From a checkpoint of a small class-conditioned image diffusion model: norm rmsnorm, layers 6.
Rows from block 2, named by matrix and row number. Rows with one number belong to one attention dimension. Each number is 128 + 24 x the weight over its row's rms, rounded and kept within 0 to 255. All counts start at 0. Numbers have three digits each. After the name is the row's rms in percent of the matrix's.
# q: attention query, key and value (stacked) (model.blocks.2.attn.qkv.weight, 480x160, the q third), inputs 0-39
# k: attention query, key and value (stacked) (model.blocks.2.attn.qkv.weight, 480x160, the k third), inputs 0-39
q.11 094:123148129145128128141128128123128122094121110120121110147108098131091188100119048130121127152125113129133175149127119187
q.12 162:137137128128123176122108114131128128126130161128129095135173130128208094123110120128125128121125124104129123128143120103
q.13 073:121141129129090152091140127137087128128128128129128129132126128112149118125155113127128131122142123128205153130134117125
q.14 120:159144129152128128123151068131125128131124176127125142135121128142117134128164132149133136125128128206128128121128152128
q.15 142:110141128144130100133102134129137129110162094128133128141156128127128173130128128124128129139126124141129120130128114224
q.16 098:140128144128128128126091137119150127132095172128128110128125152128127011133162126140113133127128136123121130134129125128
q.17 106:190127149119150199126130129121126131138132125128116079090034120124128155153119121123123124149128128089062127117107128163
q.18 075:150120127125136145129126128177131126130140146126059116127110108156129135091132136135128122148130136128163124128128157175
q.19 049:119137142162129098085128128126124130127183128090179128128128112110089129087159130119100092127106138128129085187149144133
q.20 128:081129128129121097117133143130097128126127128128127090123126128126125090140050126048130106127134128145156151126137128238
q.21 136:133140104108126170130131115155128130135137128133152185131128136135151171100150114169099128100144128163119129130132129084
q.22 094:128128128127128128127128131122148110128130150128128142129132129136127124137128103129116121135105136119128111128120125128
q.23 126:126137136137127177128128114147159109091128137128122107132170105082111125128089126117133128124128125128119150128128162120
q.24 068:123128123128127094129115139140131124183130202113123161112159140128171079125133039085093136129125131110156132104146128128
q.25 086:125153135143141097133125137127131128129125130108113110081168124128129168133136135108075153183121132129147128125125108129
q.26 077:129173112129127130119078148125129137157154128128128136110163129128130131181128116103132150103127122128127122063119196141
q.27 133:124128128131134096154149146120128128106133133116133169111174138114120128125182127132128127116129124150139136100127110151
q.28 068:092113142128150104131084138166127149086178128120128129128128126138148127123151128113113128125155139144151128092135137124
q.29 119:128112144115142137123128128125128140117130129135136130099128128129128133129122128129128128113076127135106129131135112113
q.30 125:124128126106128110128112143123149130137120162128127065128180121128129137109128147131127155127118128127116122125128153119
q.31 090:112126084128131128128132148147140128131127130129129129124128136128123145126128136132127138128133126128123131127128167128
q.32 110:143136116118127124103157163147116146103117064126128153128128133120157183132131128088138128118146128091143122120124130128
q.33 089:167122159123128131132180123124123112052100197139103132129114163129113128131198050129116129137141131147108128121128110183
q.34 088:120128151128143084116107111130134122132139144129133068128129145108146120131124141127128126123111126162138129128141128126
q.35 088:128144140119128118142114115131127105130111129130123111073122125147128127164075127143115134128130128132123130112126141088
q.36 111:122123127161129152186132105131158127102132149122128093128136106162143191173152124153126128135141128158140128125123111135
q.37 112:101131129128128147127127125127128122088118131127131130142131127125127000219161128115163125139083128128143143144101087138
q.38 095:125128128138117131129117126103130135132135125127137131130157134129131102101086128132089137127136128136125114122083128128
q.39 110:129164128127138133110102128139137132108137107127128126134128113154136127149238127110142123126130128103123143131128149126
q.40 097:117145130128129119118077133121134136122134131128142130107145183119137103149105124147088133119128128163120142076128114117
q.41 055:115133134128112128137107100116130128139137127146126123132116091139131139103129148128090124124133127141082138103129106125
q.42 057:153115128128127131144109122087131140177130115110134103123139101147128128129128105109205128138128127144128169142144094102
q.43 083:099128131116165124150129128130128127127119132142129156126132172128122149124009131121128137102124128130133101144130128127
q.44 100:103126131130128130130132116145125124149066136127128132147127122083131122121073136126198133128061130127128108129136084105
q.45 105:130127124112126151129180158128130115138102127130129128128202130121112137142128128128137127129135128128105130128128097122
q.46 118:128058117122108125132132069125140116089113130128120087123123131124123138187167126129156119128106128107122133124140122126
q.47 092:127115127128131128105111137126113150136157103125128110146183128128131075161150098129135114093130129099149132124159149135
q.48 063:128134119162130127135138128130151102137114128121129128028128170128103127118127156048128131127061128132126128152129128100
q.49 080:120122127073128128129127117127131132182141119181008130072131104153100130077121125140154087125127128128139189109123130132
q.50 041:134091152078140124115123116121100121128125162127076092146129129133129102127128086149128122127154127165128195127123068178
q.51 102:130138112133115125128128134138128136132128143135127127134112103128175138174184128136125128103172132146167118124128128136
q.52 097:136110110148157102134129121125205124102065120127128114124143132127119023128130149173157138106105128088138129130121130124
q.53 132:093124129116117128131144129129128125185109128122121135146132125128128127128149081129132132119091127076137131124128124128
q.54 094:179140124151128128096163140124128125129127123133129108128150128124122126128139123134170129128132130128120120122129129150
q.55 091:128128128112076127100134150134132128128062149117128139141123143128135125088130125154149128175126132040128168125112080136
q.56 061:095153122109102169128150127127094110128134168135127124148111061128090158115142175120123129118128129118116156130123156139
q.57 101:136128125116094165128153133128104128119128156129128135124132073127128171128208165131144128125152130112142128128128160128
q.58 090:126131138088160128156118135139125137118126121113128121118137149128135136134107145160157130139118128133128128128142149089
q.59 134:140131128117131131148127119119122170130102117125143128127140113131130128133128128128125128128145139156123126127163085149
q.60 085:106129138125117103138107145136153128128133174125132127128098128123107129078129183129046156128197133141134102147134141133
q.61 115:157099135142135135131128091121141127169133121126128200126117128130128119127129129119129151118128124138061096165133101130
q.62 122:123095142128130165126127142127127132179127134119134064126156153132128130034133128116128119126140128162127128110145165119
q.63 105:116128127127153097131117127130125137128136136135110102128118128127133126130105119069133135096127127118130134081122128128
q.64 104:094144128128128172144109157128128132103151000130133138128128119150134172109128135129182118143129126128092147106132130193
q.65 030:147128130129128127132132128154127128130075128215119124131125127225128128129107124127134099131129131116126147124105128111
q.66 038:129133128129125128129128128149126123128128129048144097141128132097086127119127129146119086128167130124121127127130122127
q.67 055:183121131182126132126139144142128134128098125128132124152128125128135133124128128113113111105136132127133119088160115126
q.68 108:056136121128132175181113129134138124128128123127124189122141128144134133128136125129137122128121128160128136122124146132
q.69 129:140128125107127118138145139126134128130127107128133144119104127159136155128188127152080129139180127113130131122123092029
q.70 053:106124126072107130148165128124154132105118072148156131134128128127115122116118124145127137145122128127128110186124121099
q.71 131:087109110149128101128088128146114128117105168131128179125116119133113123126218149130063128094115127115121105150128127125
q.72 060:126116126128120123128127030077122128154156185131124138130165169105144109113128086129071125099135117133130063157094093110
q.73 036:146124113129097127107128147128125127131153126101134137126130130132250135077140114126128133135128123125139177136110141129
q.74 067:128129128128115124154117091130128124114130121151128100147135081128116178128143117131102128090138120136136129133129149131
q.75 072:139068128139126132135122153109166101128126129128119132120069119170161128128124071138128125078139128110128129134123067133
q.76 046:128113121126099037128094101130119155133130128129128127092128142145159095128133174129131135128076117117147120133130110114
q.77 118:128121130119121115144103123128131128100128132127129131132119128129120185126141144129123128125084141103173128128130113155
q.78 090:124137128128146166126168128137131128079131100153128128128174100127128145124104132121125126130134132160128130131115146220
q.79 087:128128124139138187107125127113110127128113128125128141128119127127128150131102113133192127128115109131100138108131128133
q.80 037:130219126128126119121111128133152096127127131114168140132128119115158119210131139196125139116131116130152094125127137120
q.81 118:128153128160126125127176128128119145148128148126116136143135134114142125096035128122145129147081128128089102128128127108
q.82 096:120117122160150131129125129143154128109132125133124122114104126134109161128137152165151117148106148198103083128123064115
q.83 098:164133129155132144137120179143134128138112128128111129113113090128119128135129119127129134126118138171123133120130128134
q.84 035:130167143148120129117121132127147129128147103087129129128120127128114129131120127141128127080164129118126128130123128113
q.85 040:126133130049093123128130127129168128128139124066000134123116133103116136160124126137166143127136128121153132113127126130
q.86 103:162128109130127000128129131133126128133128126140128130131128128155107142106132135116152128129084128117129101168129084126
q.87 130:129128132155129133145169145142150126140133126129128175132130129134127128129083122157128128121128129067128126128130111075
q.88 083:085129123128123187149107164128153102104126108128130129135129123143128186063144129131150127169142113128128099126128179171
q.89 140:128182129134123138129161143127121137129138119128122143145151119126129129120087123078117128125081128128134158143140128129
q.90 092:102115127154144170154091130129177128129116107128128116126150119132128140126130129126132128125109128175141135138129137152
q.91 113:167126146128128106139142127115091128087083193132124117147100156123128161195103165133128119128128111188162125128128132104
q.92 095:108102128128129117128114127127132126133125013131123121128129135130129082087131093143121129127159125101122119128128165131
q.93 062:098127128115131190049178177128123135128125133107136128103177116133140134070133122128154135112125128160130124128134158154
q.94 101:174128132109134074102087128126128134120128000125128128139174094127128128128134137128146128125049131160115129129128170111
q.95 151:129128087126125212128154117128127129128088128121122070088113157130107085118144138119140144130070127121128113130128080128
q.96 126:142125128128143125158154167112133122128096129176119148130103182142131180102153102128127130133128125120121158117158128143
q.97 154:118156124064123128121116128132117114192117141136006130129108128174115128034128128136153136100139136147134145155125105142
q.98 082:111128122186110128122081096136087135146146084158113128086118129144109240116096133119153125143136125121128134137094135129
q.99 104:123158134192144128127128111180171129135117113120190120202120115128184152127140134128126144128114162129132123150128128131
q.100 122:128157126054125128097092144129124115144126125095093134151126128150150143124105119128147189124159112117142164125109117183
q.101 106:107145129098125128112073126128118128108174106099100123130130060090120052128099133127128102140153129139122128128124147131
q.102 115:092127130135116130125093129128135131157129139125135095127128143121106122101123128149126094117165112128133129120124128128
q.103 095:133094132126124147100144133127136123138124128122108108120191127127110176131161128156128126143136108116093126156122128128
q.104 083:124188114124096128148077103125122129126132118074125131123134067089130095144122147129131128131129123113095128127129100113
q.105 100:111128135132127083113139127124133137130127131126129128139128129128142143131130134128112148096131123123142156132098155137
q.106 089:122182128167131138128129225128119125040148103074156089144131131128192128127093129133160129099132128127128128059155128120
q.107 099:125128128127153122107151126131152127128124124128163128127118128135129111138128153127143133091122147132128128082128128164
q.108 100:151117128134125100135118123126128127132130133108092126129127039000106128074109138135131128127137120107132128109132120131
q.109 073:126164131161140121111129126122131128152153137122108127125155183098083124128127123130151119127095123103132113154132138101
q.110 100:135122128175128136110121130129129170128128123098185128126128166130125162136124160115127128170142124128187144131129127126
q.111 103:127128128142128174125164152113123103171110182092128176129128079121123136124152139103157139133118140149094131119132126126
q.112 103:122128135123134121089130116128162135038135117092160120140134098098140075205128132097081127153132127117092127109128166158
q.113 069:158128128151127142131166131128121128115100152150157169104142130128125174124128118092128120165112129170189130113168075031
q.114 113:130168129110131127169098115127125119111169133076131107162131113090152069127094143131100147109119121128090127091144118110
q.115 144:128128135099128127127121128125129132000144138123213139128126150133128143110153129116147113130122122136124133128119160127
q.116 102:148158129110135134124173117128112128150125122099085133108095107157128128133128128128124098150128126128128128125157141133
q.117 075:128156125127129105168101112130128111171130129130089127130184142129134143130116128103181149144121119095127127158114079133
q.118 121:118122171124128128129086125112149131143132114127165129127128144132128127128128124154115132149141169128138132118147130128
q.119 104:131134128095130128118120118123158138102115128062098102140128122150157129128129171139128144096128125130133128122126109153
q.120 042:127100121181145078105145125128125102135131128081105128117100146132154128129130056093150115125139121130141130066137137111
q.121 088:136035131172133106122135113138111094153135130059132161137121122129128092138128135123129142148125145128122095059130128104
q.122 080:116128133108128104127122151128163203063128128157204128171134103102130129128113133128141136130131129175129151075157098127
q.123 100:126105110110141142142133116109147127164127149124207134096144058154100131178132129127128134132085105128126127131142094118
q.124 092:108177133169138143127140127131128137102136134160244128114142126126128130128139115101127133128120108128141128135160093116
q.125 113:134169123116128146143174126153120126128115128144170123140128119126172139156127125125129227138130147102129126128132056097
q.126 098:102126128089131130134117135158124112155104101255128153142134130128136128125149126130142176125128164113121148166081119128
q.127 088:130128129128149134133147139129134123128115159127127128099131117149128139096141158113129146151131178133155129199082144128
q.128 103:110146128124103137113093116130128143135152127154077131132169067164133100182129130111091130099124128129083121113124128100
q.129 089:119135128032126128099127162121128125096128141127128136122125143145129120098114151120126136117132127159105146139130083132
q.130 100:108126128126122095132143104118124145151118122128146131138119145114113159115128132191127128135128128102199141127128105121
q.131 107:128127138059129126160128131134129124145128128177138128125171117161128128148041179155120103148136130120084129123120129128
q.132 119:128093130125124116133128086128128125125136104142113151145124091131129126153129158109112071130085121124127153162109128171
q.133 090:128142130134129125125149133129119105064131125126102132097140131128131111097120114106127085147132122128113128149125130142
q.134 093:121146128158141130141176125151160095152083112118093126147134123089101128111132128144117182153125129180122139151128159125
q.135 103:170097128132130081140149120124132124128111121068124095123135216090174127115117091168138177118159128132123146130110148128
q.136 094:142112142155157121135161133115131119126095150060124123150130172080121146121156075121117126129132117137145127127126135112
q.137 082:128128129172113125090124172128129074125128128129128115128132150128106188162120145158063142117128117122129088179127213127
q.138 089:130104126061121149127129132126066052084143130128116143124132069167121110144121127083141136127171132202128128070126129129
q.139 094:129128135126128146134100132132137104159128137128100122138154125129118198125124090165111127119200129129121112128132128117
q.140 095:121113120216130157150129108127123148127136128092128129128121115104127123119128129128127134121129131130143128094118094112
q.141 093:127130132127099133128104171099128131134129118163141136115116082130127116128128156130125159119129130127134143179126141116
q.142 078:104136123126127134128126118139124105127128123116105120111127120154187056136128129128129150128140152154126128128128128113
q.143 110:131127119099142128128120108130137157160127131105135128149128064125126091126128113149131148151128126128105096156144097118
q.144 056:129128137100140133107129144129128090126117126128083128126119191124147187128152111124107142128131129128125146255122152141
q.145 157:123119128249128127134115126127133157128124122115255120141082138110092126088120159064148107128129128123156129109133126169
q.146 104:129126131129126128102125124124132150139124116128162174128174094055133125074173136124122127132124132111169131113131193129
q.147 103:136144142075148115108128132125111091129124141110149142129129102098128134128128128166122110117118128125063116149133147128
q.148 120:130126129198128126128129141121128161139169088130183125122133137127088125092086131125132070129085138096169144148130122117
q.149 088:124164132113128119188128125128119124126127129118126148128146183130139116183139128127126102115131119126113110126128098121
q.150 096:128128128102127125095156134157116128127129129117123126099123128124120142122131133123128131127129139173082155124128130139
q.151 107:112094132107135138129126152124144135073124095128111077138084172129102128083162119129122116109085098167126147128131112128
q.152 036:107128130129125138187128116127134122125092132099122156145165124128085130130104205122105129109143119147128140084128128140
q.153 086:113178123068129139096106129127126103125132149136129128115129129123146130128143130135128123143079127125129128133122134103
q.154 094:128124127150129128133142090128136089128100138101119130131117128130117130128156169119076126126129136108105115163123138140
k.11 070:081130177128114100052126212116127135126156129130128129133128127095138144121141045115113125134145122134129128122122115128
k.12 132:128161129141118128139119162117122133116131143128128114137143103101183152128104147129130120126120118105128123126135114131
k.13 055:129128125128099128129129191192128132128140120128128126130131128082128124124130169124128128123135129133141133128128128160
k.14 120:128128126120072129132093137128116132146137124130128125169077130151095124069146143128155133155092128197128128172154123112
k.15 118:049131128128130107128066128128130125137131137128128112125205143127128136145182114139135120141110128132159128154126142196
k.16 110:128128128109140159131128128099153115107125128136128111123128161131105190129127173142098142128168123195150117143132120142
k.17 094:130126118091109159142120135134177125138128144126129128128128177126122190080168186139126178116150127203129128129128128128
k.18 043:109132122137130127132128146191130131129127126098008130056128144127131129126121148119123130127105200156128127131127144092
k.19 028:132142124127119132130116149127136119019059131128114154128105127134108155141128127178128098134124116078128130098152130127
k.20 118:090128172133132137139128153129128128128123032128125136128126121154142123149054124124101128159141114140137128126128123176
k.21 133:157129128138119151135139095133138127129129108122121130154084064128124125163188126141132123146128120143108129103129128051
k.22 093:131123111128145127128114148129144121128119101137124140147128133143128135199131103098122128116072120123127125131117163126
k.23 135:128145128130092111220120122103128128145173133098129109132128147134107128128046137130154169166134129124146134111124142140
k.24 069:128128131143119082099128142125165144131138199128127119144157144128147113144123092072089136165128128117129129120129129130
k.25 073:122130104114124127110153162111123128137139092130124153120128142128127169189101121099166128100128126128188137142122128088
k.26 132:130127114139128132102127179126148128145203124133128127135147140128116165135130071089143129129128128129161162107128157103
k.27 127:122154122110147128128137128121125117084118127127113125128152128124111180127121108128184139121114132136163122132129134104
k.28 053:133154135129131146127130114128124125135121084107127078130130128143140114123136075115157128138128128136173117128143132122
k.29 104:128111131153136110083127076128128128107081134127112152131129122129144112144128114128128113126046128177108172082121121139
k.30 149:129131130114126124095161132122145131128128184120128116128163129106157151141127149129142129127129128125114133116105146127
k.31 172:134133059129121128129141130128137128136128135118127151126128144129129138128132128130128127132144122123129132107101128129
k.32 101:139127129085158137130120127133127128116111135127125104115142169130137128131129091133144129127125130091093144126126176128
k.33 094:137127118127156131128178166128129107132133128118124146128066088123133175124255125155146122136128125084104153131127143121
k.34 088:106112133127132126137054132120127127098128089130133128129128089128127098113100128133119126146130125128128119133128130125
k.35 092:145129128167135128136157137142144126138125128128133126129128138127128136124128127128093129131110128129130127133128127091
k.36 094:126126128129132126078103108125127126135126117134128131163128100136127167145176128119142129101125127010144118146121080152
k.37 110:114128137089113074082076073126095155126129086125136182135136128128128091126081172128093128128142128128128126091129123124
k.38 089:128140130113154128128161150133129128129102129128115149126128128131128115105107135142072140133096125128133128113120157144
k.39 097:130126123136109145157086149125150129128143124132122184088143128147128072150191129158066128126125131184128133131130128135
k.40 105:130121125189120150128130135126128126158121109121121148150126089128115129106190128145114129095128128122100125114130048129
k.41 082:119121120125120126148132126128128105121127133174128139124140128128125133113201125129076136144126125126128112161128147127
k.42 101:095127132128130124127114127125128128128131128139128110128109118142127131120128115128148121093135128129106128119132129117
k.43 099:126128127114116138129140120155128127165130122128125112134149140154135118128128123133129128167128143135128125128128070131
k.44 131:128128128132128182127132106115204093116128128128129143128097129128126128134255160146114129128114128128110132128128112124
k.45 108:128128114112108102107120121116125124176117100186127118140181125142128108153113128106129119128113123092141128161140128151
k.46 089:155116136128128114095136111158024127110127179128130120128145145117128162128136132128125128128188125128158132147133128129
k.47 132:128136105152118129075143161130120132128127123128120121129146116134128120126255112146128128130119128134136124128115111128
k.48 034:123148130138128126132133123129128090128099108130194110137133148115082129128118146049116090093155117134129149135122129137
k.49 052:128149127038128128122129124128128128151119137086000126128158128106128126127107130149124183107130132132131124129117068134
k.50 027:135122145112130128115125113122128128126127121138051131127138087128128126127124131143128132127131128127128122128128070128
k.51 108:125130123138128132157103128126085131136135149108121125151120128111111128130177150125129123130130128128168099188130104127
k.52 079:127128119123185117194135157128130090132125118139128120129129119126128123051177081139070129125127128128129155101142128131
k.53 131:105122137128130114127113112128128128130126118123129127152128132134123128117080131128115128116119129146133094126128128108
k.54 149:143130127123128129131122135121154130144134117141127106130141128149106129095000125107117132144127128197128118109128194126
k.55 112:131128133128128128111136137128127128112083150129128113129107131128130000128163094125131126111129129127130161128128139104
k.56 124:119128144140138120120113137130138140128141121103135098125090133146129123125055093132190111126132136128098141104129127116
k.57 156:161135115128121129126220123129123130116108166128116128128107118131128128143235132153116128130127120118128131128128084129
k.58 097:126153122047134080153143123129132137080115181127135129128122147133123119128090155132127125133132127156130135128126238127
k.59 086:148129128127129128128178173123070175128125175101116119108125131126128128130129130131139135132128124138198119133136099097
k.60 091:128126150129128153127117094132128126128129193136129128128057146130160128127112128142132128133138127121125136128128146130
k.61 099:127118126201098110134128087130132127080107133129113130125115128129146123128128075123085114152101120103129128145133132123
k.62 113:127128114128115111135128135132129131129120128122104058169135156128103198163134124125111128128113127128193125153127130119
k.63 109:142128128084161147161124136119124135122134124128128128146099146129128125128126115130127131144138126132128128149128160146
k.64 088:126074126130125126133129136128119147119128128128137068112117126128122128140146137128133119150163126140115128128118153122
k.65 015:128132135144133117091129131127123106129127127152201124128113131113147117130139119151129111127128129102128129137155165153
k.66 022:138137130124123109140128128127127129130130127130127134128128132127118123128128147140127128125129128126145170076135128129
k.67 038:127130131161131132129075093126137128127152167128126128128131128130117128128138128128147153128105127224128125116129128125
k.68 110:083128107128128128106093127137121141118127120128125189106133113142128128127120141125128125128095140175120128132127125128
k.69 126:206119128090126127133125127127109124126137173128147134127100106120149128120129111133128118152162134123112142114124128126
k.70 058:133128128045125149152129131121128126128139124128130181131130141128127129126079139130128128119128129133194109105203128110
k.71 096:194134121139126102129138126133090128086115125125128128094170129128128128124147160130130128128116128128125128128169126149
k.72 053:129123120115128150105130133154129159126127199128131106125129146130129118151158203123137129153126126097130128128128204128
k.73 029:126125128128128098132128128142129124154116144128128128128127134128075137125129129129133128132128175129129128143147099131
k.74 037:127128134129156120157127121132126107126132132127126131175119126129103128128128153113111134131130158111131156163141180130
k.75 042:127130142134139107140123147121058121091128127127120144112134128093103150128118129128124124128128128121126130131130128120
k.76 041:230134114131125151129128133166088144134120128136128091135128126136184127132127129128082138128128128116133127128128122035
k.77 131:111128139128129128088102115128129099125132127128128130117128151123109128134135128160137130128128134118140141132128114155
k.78 077:149132143131125128119199128140128128126078117126128121137168128103096123102128128092139128129125128128131117122129145142
k.79 087:097128131132091132128131125114119128108126126128106153128123143129130168180116128135127122128095128127128128126121127141
k.80 034:110108071089124130131125130099113131070137114128206128131130135164137121128095129122059155131128128127128069134126120082
k.81 116:127092133100134128124103121118143130165125102128128142136140152128128111168139102125132128102152128094128129128128083139
k.82 093:136109130128170126128138099129126128097119151128132081107127128128124132117134131127103120145189131165097132081128134137
k.83 076:102130127187134150129068131138168131128118135126128127129133120143106128114142167120074132130102128255128136103119128123
k.84 026:126131110185104115126144128122130128115145128120126128125093129136126133128124127177100168128128125084172128093128112125
k.85 041:079177125132137123150141060129136118126129063103128129144128128105124125130128131145123131092128148153124179142109133035
k.86 140:255111104128110083127107124134123128144173147126121128072128127118128140150128120106144133128115128131137129124129100145
k.87 099:140127131131125139150114180131114128123149129128126135117128131138104128135097168171144125128129127130145125106129128130
k.88 113:128128126144127172166127130128101133089128078130128092128110104124129178142169118098127128126131123119126128091147117111
k.89 112:128098139127128128116125099127128132143127108135125130139132168130128121161128129134147128110154121106138128129133084133
k.90 077:129139138212129179131168127128128129119123111128095121127133054127123187119118143128101122128128117170131126128123138104
k.91 081:148128107146140094134127157128116121073149128125111128116126160124128120129127124176130128136124128150090129127128128106
k.92 113:196128128095130132103097128145099127151128127128147128106144129127129119052120137096127115134128128143128132131128144209
k.93 075:114127135123121167117127155130140128152115140130127127118221135127128129122115150113133128117128151162110125155129123217
k.94 098:174128126105127109079064128116118138124126115131157102089180085156129115137129148133128134134050126160120136129129113105
k.95 143:111128137124135160116202093141140128124132128130128165128134133128126128073127069103128151126117139139128123139128135125
k.96 081:172128099129117079156191129130155132169118128094147127138130180128137128120127149100140129128109128125135130105111173136
k.97 085:172127092128138131172128126109113128131118128143125120151133161127128116120125131125152186151126110120125126177133087148
k.98 101:115122148067131128133115128128119124134139125126070073128129106125127128128122131128128126128136128135127128129129202140
k.99 117:128147129148158141132066091107163128127131111123138132151132132136122128128111156155153155172219132131128132128126152149
k.100 103:133123127133120149135122159133079135128127118161170131105133128128130112104046116164131132072119153137115124131103138118
k.101 176:211128130123128109121197117144147123121082143117157138128129162128146142128168125120126128129129125121128127081128137138
k.102 088:128132128124136126118128121131174122126128119112128137145123118126128128138161085109118117129124128128172127196132124152
k.103 099:129141108128115124128172130130099126128135101130129118135132114094130128141130116128128134138128125147128029128138060151
k.104 173:073147128040128157145074127130110151133184106192122133129133026152130081172082128128156119103126128123113120107129098128
k.105 083:143138131141105087122119122128135203108162139162179130162147155149147122170112115102126135135142134145128117135129161115
k.106 048:135105127128128128123127128128134105113121124103132125134127151103129128128111109126138152110129128140168133129110135128
k.107 089:128126128098129130133124150128196167128135128127123148142128087102130144096141130172128139128128128070112156128145125181
k.108 099:129135101181109128127117129122102128128129121107150205142134152164146127206128145055133092156100140117145123125127157154
k.109 105:125110133123108142132128126112103128128134147170129128146150115129148094150086070172131144136155127145164099072131128121
k.110 104:142106127131102128122155156117128128132132120123129126124137102112119133075175142123123136112158123112134162205138127120
k.111 106:133120117098128106115110143136176130214120141153140168128092129127125128143137172128089133112107128098122118134122134146
k.112 083:088128130189126154113097124135103126100130130128128112119149134125119128146080161129108113117132135140129126129118125120
k.113 129:128129134208129148114128135128128140127132090141238110162128119138122115146070135119158124120128128128126133118135128145
k.114 085:097127128184124122124083134122128136118195118128123132128153125127129128106058126189121135139156127168129127126112138123
k.115 081:129136129148122166123128126134092134111121097102059149174124111115156129122124158125143157129114128108142128140125121132
k.116 110:128097120199119113129130144132128132148172129133167113100128120130124145081054128120128113120128128129096166141112133128
k.117 100:129118123179128082131154108128129120098168130148123109128128255129127128117255128120128127139145119129128099127121128108
k.118 107:128131123127048128128125128147167153128094128128109128129128114135128130127143120128139128125136114126125128122129157134
k.119 109:143107123128113126163128132133111120129116141128207155133128192128112128118132051136131128105142140116110087128132129137
k.120 059:154070133218132102169127112128137162120136138143135128158111199114124137102142143126127119129177132140103114095128130129
k.121 084:128121130128128126131129124118128129138122128135107135152122130128128053104075233127162128134099129129128126101121077121
k.122 045:134128128127127127127123125127133128113128106014123128130090128127126126045128128124126122148128128128104147143128100130
k.123 099:148127128151156113128118148108148198157096136119126119142130123130128168105151130134134126168129147126127165140121117129
k.124 100:131195135000125100125128139107115129128151125109052129126129108132128086093162128131128128128113128129128142077145128131
k.125 135:128138128141138125128164120135128122128105125100102130128117128105127145121127144145147130131124125106129117116143139135
k.126 079:138136106087137119137130137128066117167151128099128129153126128166143128176039129124135132146128115122128182128167128085
k.127 096:127129124070132133121076106127066128128149100129126128128139085130137120144062132111168106108181089130133130113117113197
k.128 149:103130138211128158112067075124120128089138128133106135125140156129136129153068190172132131147148127150128127109137130123
k.129 108:127129117079128133094129161141105125141162097131038118122131111168126117120080120130136132117137129127126114185074149133
k.130 088:129110129129115114128134095129099126135127124122128102111116128133132152127127119105115122128128124106095120201121128093
k.131 090:126110128127132132128138158137125161095127211104155068153128145097130109072126133107125124151122127148101118151148138076
k.132 108:128101129124128150162136150133126135131112128116128083089138117127102128101121147118133147137142129131072118145115134117
k.133 100:151125119088095131098167144099142133130107122110171132121114096113100128130135081129158142128133103128127127034175102110
k.134 097:125129117130126148164101153107141140192141128127167126091126130134118138125128113134125135169153125140127119130084111130
k.135 135:095164128133126160128083133128130128111129122120122114216131102122127067126107168129132154147148134170142128121124086111
k.136 160:177127128157124078117169128140175128104103126174107124099116235190122182096165128134130136135148128137132133121096160167
k.137 080:138130124134125119076128097129129134119127194131056125152143118109219133129136127133126121161137121151128090128141227129
k.138 046:135135129125120129128127128144128125028130128120128113169133163153133122128080148127138130160130128140070143162128103128
k.139 093:133121121124125128101127125129149176130098107146177111137125097155115136142162121153128128127135137128168127103122099124
k.140 093:145161129046128135119126128129128071125095125090077128141135126131146128117074133126128127113128142129153119094128113150
k.141 103:152170128128096123114178113135162134186135107125096127209116130143127145115123162117114152154129128121129129135129167136
k.142 148:148134125097118069129152167133158123131092143125144113157105180110131140108247126121074126151131128112119129150106129119
k.143 081:149079128132138129130134097160166105168134121132127129129121099127131131111128132131112133128129133128089130106143130128
k.144 057:127136090128125129128137128123156143173129142165149128128128128129097075128105166128128128128122128111128129130128128133
k.145 077:140125119128124179186106130131127136138112174128130128154128141176132128115064102132128117151128139143128145126123122117
k.146 079:125110109097140103112129128091131128113147136062083169091110125062103082149135142154139116106070120084115142129148128132
k.147 105:128169123126128152122127125154133129202088130094079128131084157131134120147103129126181148123130129126120114128143099164
k.148 101:130128138165128117106144145127176116122126125081129112100127155123140081145142128116133130111095126128128137130127159128
k.149 089:128133107142128090137164127125127145109134142121128128125117158105151125132169128128155128129149128174127108121082102102
k.150 085:130125128131133128128126126111171130135137157134129112004102122145084128130154132135114137070117132110127129135116135141
k.151 098:133069130129129167128128140100137124135115132132158126084120132128124130128147130126127045132171123099150117128128129169
k.152 049:128092134147122127128128153127121135137112123170115123124139113072197127128139156102095179129127127114128105091140141127
k.153 068:140129133126129119128128160110120128126138134163150157131128145161132121131059128131177128122124127129112081128119120162
k.154 049:128126128124127126128128129146111128181151128056128144128126110129106129128128135160111119131128138128157151128128128128